From a checkpoint of a small text-conditioned image flow-matching model: text encoder layers 7, muon at rate 0.017.
Rows from block 5 of the denoiser of a small text-conditioned image flow-matching model, named by matrix and row number. Rows with one number within an expert belong to one neuron, the router's apart. Each number is 500 + 50 x the weight over its row's rms, rounded and kept within 0 to 999. All counts start at 0. Numbers have three digits each.
Before each expert's rows are labels from the 100 images, of 14976 (inputs lightly noised), where the router gives the expert most weight on average: "colour at peak" is the nearest of a few named colours to the mean colour under the peak; "responds to" is what is common among them. Only what is clearly more common there than usual is listed. The data: dead-leaves pictures: piles of overlapping shapes. In brackets: how many of the 100, against the usual share in percent.
# router: router (model.blocks.5.mlp.router.weight, 32x160, trained with AdamW), inputs 0-79
# up: expert up (model.blocks.5.mlp.up, 32x32x160), inputs 0-79
# down: expert down (model.blocks.5.mlp.down, 32x160x32, transposed), outputs 0-79

# expert 14
colour at peak: brown (64 vs 30.6)
responds to: large pieces (97 vs 33.4); shaded (96 vs 50.3); earthy (39 vs 14.4)
router.14:469525546423534523455488492499515482427554549463549491495511453604555564552543492417498553549481474475606420536468510538508438476598484518528473411449466382551478440456547479524580501541573485495465428482507413576528468462409545458529466448
up.4:513447501537472558555505383433555463391492370480515436512428482465455598451490565542476564449459509520553472529554471549513519497536420604478494487551541449508566477492564508473522450509530547544543457479458545533471452440525494441486521556
down.4:521541555521491414537487472562437537425515458470411396547470499499493556498476482526481503440470541577466481461385539467508483525568551510537455397473523513425485513559516520568483563549490480585443535459543515427482571502536460450556539489
up.5:463503482504514386603465537429500464494454487475563530470551443497454606535519556428502625498405587463514523492450427506538457438531497533462489472541515528447500430526491503548455490553554498542389388513594491484530398585493508515480556419
down.5:460520527490549502435545465565510514439431517423476585482500530500476655491486633482566580568386542486493538567622558481465397535440517464558510443481466467489556507537470563403486487505547565485608479526500452567476467461530474487491513417
up.6:511479479581497461475445500551580445558451573523466557556436470511450597461536472516552543638446521584494527445403501527491581520478473451483499527463506564454530489571458445454600511581624472377475471474566503494534497528552526491440615501
down.6:486563487499481406540598443533420380602464545448570506403587489394665522485444441504401550590500467498512531575509531583541537429526531512574462561525450521647600519443505542483534541464566513534513497512438590395491560515500456516483465458
up.7:448534525497614484631502415512502536399511507539543603486507426526514616532483475413532515449439538487538509462488520495512453528572438548510504438629493505509560402490515537612477500485450549557496504542453490523492456467492441445466450503
down.7:500539584553497513399518442528472444404525540519476416522504505487430597494493458482476513456474528546445397468510528442476407523370511551512435473498470541521522550563430457404494526550513520495505529540504470465515527501407470492509541552
up.8:493440458543543505456416540502417516496480528476502552489439498569456518497467481391537529516459495463481499561449430479479573481492483491484451493600492508447405497494575596553545502476540522457439485543476507549576407508474546498472510425
down.8:514512474414487570597465483467530495544500512588521430396534489483551416508446359537465460426534446429461502486441451498509600453496485509360520592491505539552542528447515476587476479435414417415421497491543460508512452567513538520544519597
up.9:508516538562497439435473427441445664468410417495513507433555474491506513512509556491523588535609519491488563493547573546565416412437596514514504504576535533500505504422484506554539454476578501568476561496561495454536541492511568630481593516
down.9:472476542365419428465492504539552578439602506461471475570522556481494462562446513488590543507512530515521479552518529508448406595493573495510440543419513481482493370526506538412548462502489494491627449529451529504431584487519432529491488509
up.10:446553483461530484541497455485456554431419572557592634473461502473433518511469426446598546446465486516520475551412431511551459485581575566437466422516504521484444479466556496599486485540539510505470481523474465557523584518520529482542511460
down.10:522522492502479605534399503394443485666508408493480498521585474526492461478402514507467500489526482500474512549414481512430474464575542515440473456565521525508573452592453462564512555435499497388421427528466556481531560562452438476465515552
up.11:568492485529493524580524560418454565532438555504473508523546501511451591540478495435478594381489493506536463519429454534517475422485514496484527450560502528449488444478434472595466470497610546620424507508452546469484490616493459505455527423
down.11:425464512488516533574510493436468522468540519545479498451536536488435476478510427519498476543534444453532490489422503594517500445533414454516616534492494541474565539404539589597413416377499458446387476522518498480457435511570514503530474614
up.12:460508588571443453491498405485431571568552515496475590430462392465534527548561513406497565489448491539467508509482485387463440489551502491490414490503562561487509431351536461479440498529546539478557476522501596411520549506441540510500412456
down.12:557465556569435441624408584381443444522474520507410420522474420542560440605483426567500433530605484472484443495503532608523540456583510483492507544495428521513508482453464483512458509500427563519518546534485459475508456540498511448519554622
up.13:520454450506462501483481605553523512530471561461513555476433545563482461555487534380467484460424502564567553482448463521544461480507533528513451534508561472423553506517431614493417450581569532471413514497452454485537486527493488551469417439
down.13:533488489532489555571508461566521520472511417453561413410450538548532520527505515498504559492504493582391458492457483520515552562515463582556447537501587590476539467508539492506492421507498458583397508475449517617431543576566411384546577477
up.14:419518480453557583642529441478527537492490453574511496517503488507458498460444493538494543517481537577510565591391583506626499344507425491426520494573507521480557445514482473450406585573506490482401496478483494509511526478509488500530489538
down.14:447531565415374516516535547581526577468473564474491474472584491538532468473448477423434499454363458483600496482500463475406364507575554473560564581416434446460530541617450432630514489523498415445483442435521481405488519500615517543474504518
up.15:561404489518503490527444437497425490585498519577565459496556512498499590445515503523469566460409501526491512497520562512513462415530488487499494464564450478456547407520466473640449497510536551544455496537485485450513407480532475481457548537
down.15:494425484455488571565494479530398600478570497532487487462548563499518386502489453538432421501429448495484455560540545469466508439498487511416539472500503467499521451528516491531545456505396506493430547438396560581457536543496532460511481583
up.16:474551529520480542516459599476509559481502501534611531596497394490475542495593511505482514448510467497513465525529475578542528470495469532468547515508528561500455421584545506527481617570474568561528452501472548489450442632567552449478578524
down.16:525562526562610533552519488515475505453439427507566536433491462501444574660527512523557510506515514645437590446542497528472578563558426470526460473517576514446406517476533550589594511489539492473470524470497497445497432537479481480490563424
up.17:427500476484571519576496505489461499542508502541516515438507429543442622475498456402507535490468550450509439487415531486535458389503535533488506481562469521514498447438486432586496548596511562563440489526490407536520458487433549423487577433
down.17:522512449491459506545412496435528485474540535510515497385544391607475390558524435546438453496455456436497424486465459467466581447566568461486544443524430521463437499523481411578501477499471483369447634463509541489537407502451519471506565612
up.18:545504496442469598568519591463478518446573492518487561447506413439481585555561539430423554455486519442570508450530446453508549525536326515507557481457480540458517490533539569516522541474423476430523456535400458499526464503470549433513500431
down.18:505489509333493492615510530541467510572502494457555564482561508521555410594460468548538400583517454379464457501543498518452489510488608519489541504481516575481490451547555538501476485473498463412513528513436578494526519544474450522522487537
up.19:503480442479477470502493538515502504556446501471531441503501509461560526486485511441537575449398450520484494423446447505514459421473652467527518495466570481462443458493517480471559439567640529500429418558538422475527451537466433514488578495
down.19:512456480604464457456548537587474582445491562446636516605437594504428490411465477433452511541527411532511612510566549509493471499528448445410514461517450446526449504424579529484518559440485474553527444537515503543507519571460569590521491476
up.20:467524498512557419499513476395495501434476569484579580446594480588486572555497486463531576492500470425512529464459462477535474404549534556528469448479577495555503442495440380584540505554537482492438431584492541484537535526426487478463435467
down.20:545496488494445539473442561434519511566547501531489533536529432562467435539459479473547426535565460504505428454531469394456550420573507437421450482468429518514480514510451373447490557595455547450586518513562521495550446525499498453522500638
up.21:545435548611497547506489522540425457557458441479543529581527431498514516514516501490428477616532481475578490453395551458565546526425623465548426516533545517472419517453531531565553449480563644620416497533525524495529462436500424484456513535
down.21:495527566585495389500499466491474500368508575503507378589457546474481515405503458547395476422528416496527482506487473514472421514575503525688488524544463556565521592452502479498516452488551542441460513490565568431499469462554502560601453473
up.22:519551453574512555410487503545508451550578445535396509499496495437494456531496523514459521539487522447534483422518498505490528457496609555430437521525532473515526473544509527543471465427494483541450497569555493485485408462464455544489502535
down.22:473498428551525487415512504544493472505499460458399598592443523482562530502581545422448590455465473573463591550534543434487441579416435575494467546491511468481543501534471527376575554422485528496562440545486515475512509499411464556517515505

# expert 28
colour at peak: cyan (73 vs 3.4)
responds to: cool (49 vs 14.4); vivid (48 vs 14.3)
router.28:482503454618461541511554613508498519475488476456540439570539516481515467582505506535500474550587514420547482520485502495445513444473466538385514538429518468511432538502384493457510525417534567496493617509539434463487500404467486482525458570
up.0:519409512468432457602499507506536510508525378482563504457480506454517489445560519421579470519551474471568519600508388497472450474470614409500424499576477498449486458506427524475514578528478479472560491422525574489425403470468451485542592511
down.0:506486485453457507421474557431528492392520402502526424609575487494446465615511575453484527559496518538561408476481526507441493519650513539529508497525571446498541512525426491483505463521510529466475576456502474535504451486485468497526505498
up.1:516501555574402464531537503625454511516413485442502540443467585431460507382506549473481512536510511543451555429524446579501551508418477541534465467567468465487560494551410612526539470451466449379519389487428587501590508638532548528472514559
down.1:438552625495465414498536411469466537506496461528426483575501442521358452469562467473478439459585572604516582533447515491633485511466473478572555483458498508477444524510402500530506475496514585461446519496492530450497489533480503502551541461
up.2:467510442476505441435520536575478502441487454582465481527520566583497562498501521528464459493552547483500472527494456502457604628525498511535493401633443593481550428508475513490482454559555455474627377489423498512507458500559536501488528560
down.2:456482448501483596401489453468560392535447555561499523427593460423459491517452497560357462501511451468568467477526543484650617576393516506398472551543524540543437505497512542497485518504458506520427513501510396450468489426493453521520485517
up.3:527474546611512489500563474487476452516483452549469648483547463492562463487550473493457605577427510499557526458498479416630543533398459550499419495532485555490519470442475542454542461494430514506452562492472437518526556518487456484525465557
down.3:504524595676463486449472423450482502524440515519497519440621499420440549438489469540477501533538493429558427489517455486385559544638436542616506419462473528530398522466532463489503448447501459464472560487537566407544515417546507513442495487
up.4:599535587512493428488496474553478550586441443486528492419534516433512490447512552484529548517597554509495513533543545588468482518498605509529493530530488476505615477515476449520518547472517530478469688506420521609573452546481505536466520526
down.4:451487504364544525599577556549512631484495461465541407530485520494544490463553472419485408523460431603433554533498525496461515632641552503576577434531570496493625497573417554496504560531520438538474527453472470539580525580524526546565502504
up.5:527422547524544452547498499532482497558529517553458538453520518576466610527509476482446459511554443477529565484521576434540572449578542569484549489546447463485509499494486500440482467466526522470537459442504548480531408479514504437484557485
down.5:428483449494454444525520579626556581507515521440526457432508491616530466467523488430559393452412485531467529529551498533518512466539485423424498515466519515469406442440474513574588464454576483462510532488582498399498459591504499531427549516
up.6:502495519349458525538516483508488544523555466498414567472465411507564460455489552553530619470533494620567461548542408490530490530493523489721507455515468415513533491495520519516454479427508483446435471492417576498466608463467434466539511491
down.6:444475516386464462429536465507562553511482510509367519459483447541533480463477511474418370457451442557582535510559553524617522532522437472641544514518510484527455483477465519537447476444518428525351514530497376461508549490513407528569504469
up.7:551517438617535439466547496490455464517518448440523527495532437534555514458486406420562616510446534576513529628452460529473466630475504432463505537479559573477560524464474529446430457613554470497470514498422541515480560515524535510537482583
down.7:524448516470530500531580536511408588521463586447485447470439498547562554461471533558545438451402455621492476510530507562713514565442491513595546536493501443453579508429525523519499563420461404528477514520430529450538536518443564472531626599
up.8:456455510544525457558549479502483447488528484411470486465578535478562540387524555536657547487516519565463492498458484440461449666628509519366552536504587522549581550493496603529489501507434479466497559490479452485476485503454529452537607474
down.8:531520440500465384575443493527546554496526497473437463569579469537532539497442549458477522497486526399560512528464541550705514477405503445495490525593494488485582495453481498394503460525501560471465536536588575502502473517493476516447524506
up.9:488504495523531487535520556556480508504497489533588516485540456481480506507474471383617544517528568547481502505514563465323475509568513495247504438518553548500563475488501420479489535594440485460587433482516451445482491511467539470501487481
down.9:492461478495507521541490472467474526493500531444442486450404466422552500477502460498464483451413470497543546519493557506704499563350457487703548537476488467532552465460419520531483492429519478512408454552470527558481535506533434465424511506
up.10:521499513569465432507563543552465551550493459574528500566444514446502611515437545518481485495479524501456517482492474449438427513540448457556478443518484562496560568460498566514458550565454547477438495535473519486557576531484525513496610594
down.10:370506487326531403496533471548541557504488516525513515439483483414516514392493495515415295475495503585530521535554522511479513585393574456426596481537454624547532488474538562509470523520513515591437442515498501519490523525602461436430486404
up.11:504469493481578365428550472430554470455490422492442503506423528544573458495456585500475532513405571510428483547476476513538560654457494484569490522558516521488481443433462504584508495561532515467472547527402633483468489560489466511455485589
down.11:431494455490420479444527465501479547535480493537502509460506490462473533474483472458341458482468553553555501569469576452531492564597492494445554473510485463498430482479432536448522449452530461573469532544486490554485509487559400470437461428
up.12:396521498468529512467474576462525523529509578476508480603581508545481436483470483637485546477456481532526577515517497504564448482530511476478490521504495476502596495475544520511458463499555569489468631470443438513509479468482512544499546559
down.12:487520601420453452549480479495525500495501465543405547399465470550513445446461522507510490511536491477464464417524553594533574499491534485398390519475506555507402540518548491448512536442470422403420573544479454410448488409459467489569523551
up.13:486486465626534456409615467511404418451468450546451471471539457558479523355436526448511584577475598549491514555481385443362488581551511515407559550514548520551531471486460624486473545486480454450460422436454544472477507529475482473413526558
down.13:618513466354427504543552532481501603497503506462446503379365503494583511442418522450576368530476499602457471500487495530578425504456458550704504498562480501500430435531552565547500556509461470598436507563493516610513530529449482488529500442
up.14:507475555569495468501559477586507378544454462503551468529560523470429481492493472477499638478488543565465535527490469467459652537518517510412436519571470575497571526410461547472471470495457498513428374453422494439500549443459503502521529521
down.14:415486544426501525524507477535543524486506462471423523593453504474475573567495424555494384451568458489539515529484465430634460497401483521580481534485490485552472491490449462492451449448539572453551434474550386501516574550580428527434519423
up.15:532611570607566464498497473576456475559505548568491418503491464436536494432451579536543582535488545555555480529493370472442447576553503494502515479588457578441579492466482531523393505462502484554505519503466589504522560456476403384581573466
down.15:570463499410464489534652462534389610570452508479441538535472515482583510411462532497535434421512435612517516560487494538555513592567467503588604427436515431444499461441553539541509486447488523519441426533535493400522610474536453553546534477
up.16:480511407435580527481493472502513579509512471511489522551530480550433481532449527528423435462518496548527489443506423509468557440581445513516414516477519579513559402538519543495543431491577538491401550500491545460473485493503470485502466545
down.16:514500500544493470492463513509479511420475532578546587484517478451496532526416501486394344456486529493540535474530496450580453539443531485443533545492496512436515493563571491527521472538463502530475402519535563572460362513553459520478477491
up.17:532441530435535451489551394526520565477521509456545559492416497452500491498569517464414644580440502585486446537392542429547621553464486450403528548522552502507591476436511561500497569512475465436495494547445555489516476477493508502438523501
down.17:524518524458518606360512544528412409529541553415504529476452506470518522513532441528369496447535459507531573477528455510662561541459424548643460527486391529485459476460456511493537549516559524566467387440457384498563542503400575482487472395
up.18:532502595684484663489555540464564515599484543575484520537540512444498470474448509503515438515577536445457552489481455461696455540501526471431559478552467431531500494449466583513465446515462526536423495507510519526458584508551512483518538510
down.18:514509509333464586524523538541452604497509538485502493462413505585547462443532486505541412474467458564500476519554457489197476533408550490582519389479496532491433445497494499459523457463504498493530525491449480491527518541515487501495482423

# expert 21
colour at peak: pink (61 vs 8.7); white (34 vs 2.8)
responds to: pastel (100 vs 14.5); textured (74 vs 40)
router.21:509556510473439531464595546516514480474505450498544411560452524535506440489467540549403481625576617490525485525528379472533460492485421467549532585524489420531490547436415573375440583482460438524491535507521547478468513461482438513450480577
up.0:565473518428485395426502486480464378511470488501538471443464486566480503488512459500531573487528532506459540526523424539587518605464542536552534508553450547530442519515459529439504504576449479509414445529435571547429423552530587522456517541
down.0:602520545568503456510540497466551497524473493554523538465466498461491469515464474440639537607614527568481433474459452490408511553502571493500478440421480472487367509521552527516501475530510529500623541449596429499497447450473481498514452474
up.1:504466457542463674524469592522481493564476424512525476424444449448550548499551447472468504456547520439497515422506497485385497384445513505470534522469588436522525533476501452622465455520599514519551513463547559459479554375502521432463471439
down.1:490511557470495642513523580527519489581401540512465487436500548549518509518451474520599503524467532495471450515457480468603614571500528512562447474423529446440483478497488427500474495526558451473539479524490460506474549538412432471560478600
up.2:538548522439450541528437496511504467373503423470482533506478522459450511532516490537528560495561507571452541517543491482588573577559488465560483537435494531549457554567497516447570540598419463516511494604583561435487504522498469447488453421
down.2:521487470560493624438463548466518495510524523493546492409486455486517487536486570523601536528513490448463472525482553479513581553430546534494494513513547522529489561500552477368488479492476543490569531487438542586478411485466544452347510444
up.3:495531463609513389421536541489451433624466492451553454577538492552497530486474515486518591492502609607538531564453460480514576512503505480608452491534422503482562543505491429522467589524555495551514487467530516506441463392565510481512482518
down.3:529497423411452409487509480497562491505499436529531527465512496476511489531488517549520679461488470445537449494426520505451561518398509462479469580437564469457590600514525481540500453543496423424480499522512485488468440519493464530442510631
up.4:567482496418532487417452503458532497621499461548560518463599458499524484513516511495513562462553441458454534503550461559451529556370549444520557453567478509522471533477535570454468525567488513466394451465392615531493503575543516498523538616
down.4:544473444695476483476471530461517555505519450511562512534452538436376513476497472484399501522568510517454459506473394462458415561720494514498515466489459579478453450530503512540511537598485495455583476519565418574499518483460524484489491555
up.5:480533503458506622477533558456477435583482502591526475434532433477590487584562478526522639476542479655455502488503456507548455576512551527424556546540574438500594531493528582517464452523589498513425458474373650460454528496516553431505537549
down.5:557500505621486619520453457475531509555470530431549495507473513488474456478528497490645655543454519497433485461492485468502502393512489507591435566473463515444401400501553512548537513463432474433543482518521639516435472526473551469538456575
up.6:509493490397528371464555438506391345442491433454509501435478537565524566466487459472405656453456460568484507476456568487431606595467480527650524556464572505495522519513521565545530533502530447515545460501458619476517479531508527491507481550
down.6:523513491493465532582506603540456530493487561528546557510426537555499507479511509533528391469594500569461482490550369501457442581632558519497475322552496472505438494517471516428514525511520560511594561509456371546536516505494476463536487431
up.7:512476439615479449416484527453515548485552494479506506531484549515484548464499498439492441528493499464445495529515526542129487440544490521647497473541523571484519516500485484568498480485516446510544434539503509520499518548540517494521448544
down.7:538503511465549496565525499465507523503534460513616503491525575529543506440556512452454546537511539467468462526464368484342533482441524490443440410548536472499463527555520473554531500540516534529583472459541492490483538448478504486452450464
up.8:571493505508473590450549462486428456559552483507464480484527483448454528415491523513458573491515533502466546519468442466764437516457512493548575474520506483524552512420497551473533491447484499495450469481416575491462423582502479509453578522
down.8:539475510256534491531510489546601510505487530559559461485480540558537510470533518513527622535432539481422509502533463471315515429578517505383516580388500516487472504469527498546489432506498548484483499506539537504502428506469576521443553549
up.9:495454509551512453465485522494442539529480470505480500476384514444520515480489560491466583504510489555419525488504555478476589510542496475834527521499532526523598512487501560504412471486547459463448446506456576476504517518520532458498486541
down.9:521512490398547386508500441507588550478519465491506498578513543525567471509548472487490535524522553472488504454495498509442463432297542518267518473565465500514586448507457498567522564532447537520515417509552542538493506493528527499483536472
up.10:581472511416537460466523505490445399490477497499466450426579517470375580518439506481503523494452506450445516468524444495461577560410518490455539476572491521552629484454475493402482546618397460484427535483479632459498558569490534539574568605
down.10:565512438670440429520497520505483462492501482448500516535504417426489473469502476530571488553609541609502490502444462517381431530474566522446399403474456525468387455545425507560501516513455544498554454512591445536454550486591603514576558488
up.11:508534565529530446463516532499481594476487467505530493578364501466567480565490527590500476475599499520477630525492529471498402399639492457442458487495562545400489525517525496481518473579538556477490478500486506479473450465462522517496554495
down.11:487520506328402418427532586549554460509529550494510512462490523495480478468473483520532352464489503502464429496457394471612468574358441536485501456539482469474486493459574493413491480563495494389526587496526567499549543508517505512569545582
up.12:478469441538543623536586616506472532624584447550502580482609502468485516461509575445546451472388466582481535388443550406520522475486520527515529509537554576478466481516456546480502494506514526487517402410513478562572422498499526524458525487
down.12:535459500591491553457507490427418468471428421550604487522433515464469494549477544551554527555528485524449427492537598521429522522537454574498479437530544510557501459524533540515498493536498405561472458517558396569448557487437486504478448486
up.13:483494482496551632509559395621481528581492407501566466464486469530489437533510625496472452459440544498527489499472493485443509435435513538660562541534601540401369536533571399532527507518508524542564526465475502491485456477465528500523555539
down.13:527562475468482590501473420513488518481534547461509510581452552546478508491483525538507480494506627477516496507505479445581602533498425570369495543456516522479442474370495557566465549521490523475464507416450411444459550519528465476560484444
up.14:550483548541458471508459533490422475463524455520581477503479532487559487482458546501463467480422542535453526546415575446454471586502519414514505423531555517530540545463499479462601479606454542459517455541388474510409518445475488496495497586
down.14:499451555508547409352438511474465512466493467499560364507538519483496507545563498493486450512446584419486556500507514491519514548442534480383548504524470488534504521441511559504382455494507520574512514452489414484528455509511522490507526512
up.15:493457497575515385343551509487520596468534510428427522401543458530456516514455472527438582468480474517507523498537377501545498593465445478630471493585566522443636504432454505555451463447566449516509552485409513479524518505498461565610579573
down.15:557530503452551297519525449484530507485489497518574525454438503516447558460543503449503692486505427470512493559545494491562507440586489490387477586457466502486576530485489445542489522499581477485564580504551658516495478507444425485553480539
up.16:579441502516506565430484526503555543612472479536477483480623491422492537445492533541570435491493531463442553482569579521404398499491514540363509495498513504535513510453529526469498535560512493461386574502520476510401571478479431457500565609
down.16:413470497488523648430453552497476531441537544559424492573501506539421493504501545564519453490614508479439484536557435526516501438448524557639558366548475465510441541472443503543501467532533379439456565459470480501501547527550481486472509529
up.17:498535520515520446453568490494444558555540403491506532381575482482496507496539494403507564492599505431525466505420535523450529619499441499437480552515608553432580500465516494513463524546547486494531491520457480459498446496495528396499518519
down.17:594468543679436502507566510486457457482488481495519469499602586385509463511460463512584480537555467564481508463471477535427501534541492465392532468394573544543427528510521501518515509540485447413499440539427449525551549513496509487526483484
up.18:583525491524511524375551498488456481451467466459570509480548548487428554527511419472479519485437473367416641487508558519412388471556529484578545530528530533552511552475464477456475469542466527421484517484524517492515412461507518582524467562
down.18:493472509559493490586523581493530501525468507518578498522589529450463505464465494513490489515610582479470507499537444499505503533566569488607457487447524528470558509602511528460520533602470459524600465503514589568497408527524550477445492512

# expert 11
colour at peak: green (33 vs 6.1)
responds to: vivid (96 vs 14.3); shaded (95 vs 50.3); small pieces (67 vs 33.2)
router.11:482496466507488424573482494452569584504531503462534557485559452467479547479443510528630433521426371563445556514482523619472403518524587481492482466592456646436514526474500425547555409565463572502570554499526515511481440519528527467532496456
up.0:553591422494462470502589566434528424492527488549444446509540505520454507460549529482474471519510483507478528532497449493545507460523488379504507537580453461414472549478556441542505425485454453548590526528599603435489527474516475479480572514
down.0:547562418497508552514441534479433516394570531524501497513556484452406533566538477494505489418528545420489576439578514531475525447497592454430512455510482554526459430511575511461468474475440454524459553404460490531492522534538454498470569482
up.1:449538376456577479483574430471510500539473466426482514501567533462550390494519416474475503530418471502470497455541517568490510485477564552527475450546439538478520480564414610486525498531542566447536489468561509498479556531459502513488505528
down.1:477535472574553465490492493463561474523448524444619475472512484540508558387431497512442519528580474508459465510427564481469543480562587441500554537493444470484369586453458526453431557514516539394488570504463463554460518501584479485467471562
up.2:571578583544534496497539507459417501507500458591500523531410553467512507536497460428422536481502478463489568484442448589499500424504475467475493470516532488520483517605533423566477445493444465419511522504450527461389557567488457434476482563
down.2:447536494471464467495479504581541513524512478574528460497442519432527494533511355482495493510405430482470566539546516489450579529497551548467493442508476551427523420459507498493486580563507551524447485423493477491491477534588485501522477510
up.3:503527429515445519367615495486519562520449538560497538494478474487477564477571523485452433485535490575507408547395468537442508567461568417481482482443517531460429521474509453537488500516464504517539523540517509515438437399550545425474553451
down.3:574530434559463443418436537410593467494465569543488525516445554519457534479512470615550513449474464435479501577503547437453476442561487490438497498580477489465448482482604529591439422567489483552529500436596425536517542504502413502448451433
up.4:474450468479453507485503498472474446535456460543472455487464569507578475457577535360496432594599488459471543519523488489514550475493401451535454478574449474470514537513497465498444500578498472524487521435668531463519414490555395439464542533
down.4:490490452480449531496464495496437557535508456542544496492590503494463468531549577352483433555505545567517476482541521526481478578444535464565554513481533439580525496451455532446573505443489462502419508560380493481420527524559659477558530504
up.5:438555502547509448475502590488563466476593424534552488525483470439454555507547523576534518542497482448454493444437561492484382438475496480511491549430545518562479536463506497552452553438483508447499511546560502363551506517465566521503541493
down.5:414479437423518410474481512625468514521429521464511550463467426537616471415447578525468478555414395577544489465481513582513450560356570494541501458469500447448444457545427492363528515486484477460459570551451409594446538441495438440507512434
up.6:491484455507511496454448463588463596520395542485635461469466590428452540473572418457583532452523503381536453393472375518469461490436473469483468520437506483476515476561454414473497481487553601524491524501547433449524456524461558437503507597
down.6:588491455409474503529554498457496588428564545486485567532549576564581493528368502489452409431466488534514549519593471602521456536505490479514513419571540516566504450461457571499429540418469432532430591450519429547494513519498512536534523542
up.7:535510438477543439538522510570470549500416498556501485521585445568472465490491463512579599509501532416499463469454477509531532403457497453512569457568488541481582512522507564565520508537457624470499475536493527372503630507486501512502438505
down.7:470540500552545498512476407455495470467323563508374474555508569512402540455403458510496535459484513449481448477490563481450487567536504456530436523445618451537571474488453525423489450501446485507480460501495483596523474505408534436551450463
up.8:470527513594500522571507522509479542596530423465507506477574411518491487539581398487552514488425566546450512507422450456540518391484488479522538485524511465517582550576487472482458506393469512530530454484588525507511495473423546550474527517
down.8:542555508536476471480509525514526474525580455505569484454520530451519431485498480517534504539449492501471483497508452532565576417465495547413434604375485536533539489403473391540496557612516528424491510504456498481445524380562482484513552443
up.9:589492594487576452472447560516546476548517543428516479526528462444439496533442361494537532452657489479486589506528473435486555474431503534509581484544493512492489548481442401544534544549530552514498563493469490523504548466476465517489495518
down.9:515472487510476477511560513480509494473532491440513478572455453499454587481464461518546495606566449424519551575494524492499555533491539497485524433458459458421427488482473553594542541556501499525454470544571496472504487580439543529441491449
up.10:585484523491615465508484561433455460510464513516467517560439539478491530465546473532532572494433483534478488539447506475489453516539480535522575485528373446476490473533496576648448384550483531513499561442509620443492590610478438525479540521
down.10:517483525481601506491495561567540561531474487468524492464499517535627478545521558512439550552484431576582532537555466459333420572432394511489449507483559510556543496512493508399520507546500456413472596519507604499459473455611535511499534511
up.11:451465401459453423561514504542598507514527502513525514529560557479522424428608489554433534525451505430462587475521472497510458541472449578526567430590437487481510579532484522489474531456484605661519488535461520477487478496503557571477617444
down.11:487425370476492430493487509515438520494523447462499511484437519486493431519542504560555505533380495501510612506525449561461412495419553566447451483430622459567616429537424406480547489475504411553452511492576494496479462470461442521502537436
up.12:570400438566535433483496501539475623613546485501530439427560548400422480505503476486587446462393550494492484504510549509504440527470533540472548538589557490458493595502437363488522483587503551497650591470499441543514462512541524503508520525
down.12:552417451376489460491476480521469603656443577487488528549483532590564532489526540504459377436339511510455551518520460535555498461477488483545474527455553466599498520414479545480493460476525451503389626521521436463484491477568466429564554448
up.13:514446552524467509508455577530484539492513437495500538520504422548488408553553518597490518488479501445582537510493452538509566487428418586445538558529477504530559471467488513463483453449467511453542473412512479489484439519533410418459503468
down.13:487473553461551426491522512519517451514440445530478512420536474412464547535521590527463476558539497503474516520469498532507580453464407549415499550496467596476491501552469481464496549516443545539483394598452512560511573501432559476518531445
up.14:464545519527582468466544446384500526505539450455578498528557521488517504513458521545487449538473444526495544454527484532587582540499528480455493450483460500528467421472500557482471463425496491491526479562462490476435573500450474516477531561
down.14:459505562401551564514493540538551584502454522472475526457484522546443578425549490447464452491464524470557486494474508536580533460564475404529501444473521469455515552575519537485439580496472476489537437513514551417537537491497513527620492501
up.15:515525494462493496523484482471435484534540536487561494515610490516493449464439483515608480547504439530531679491509462456535503492582497509479543534550439564487557557533481448459478489465559520472486536496538471502492487449471536552481518550
down.15:569572505454504461481520519588463380457545576557482476519486482521474485494439488392436421468510482501423534474516495541521499502436547517504485536496470468448380527502564506471486555533514560443520518471419500505494437458496509441437462451
up.16:525489497519405454480514534457498556607484534455528505613517468518523462531418499485553475474469530456482559530431596496480389515531527456472482526575549566561511507506546486549468478581446511511644554408484406552501357448522586474485519510
down.16:464558487495467416512527469546481579539550469424466429378468438460490488457546538511421425495468416516557494462511452494569374547412484529569460511441467428481524488497450535436556530498449504526390610483537374413505655523492498505509553470
up.17:509533425477413498503567499487421505487465467557529445457541527524553547388537590553514427475444432632483590509507535425513446499557632462516504502496416536461501524498558547462549473493460508501489554529508499545409480480535568396495482535
down.17:548516547511443585541441481493555440533475509563470468534430510563504551541461469616481514400559467466452513458430513481422529448587548461552518481483462543490487512508552518450414498464465523495544558451437496561527522552513405494474375537
up.18:433551538515460441513545497478426407458607452515489454561460547479490662522508560485439537520512525482454487443456453555557412478466455432537490415561480500578540429514447526522572525610465448487482506486506481467568601493526489517506542550
down.18:432587479546492499532507516439481449410623464546571542411528471444502518544544422568499372487502549503510483553523466465570577427529528445497539506534519500419442496441515561518442384466557512492533542506516506504549599492506581552516451492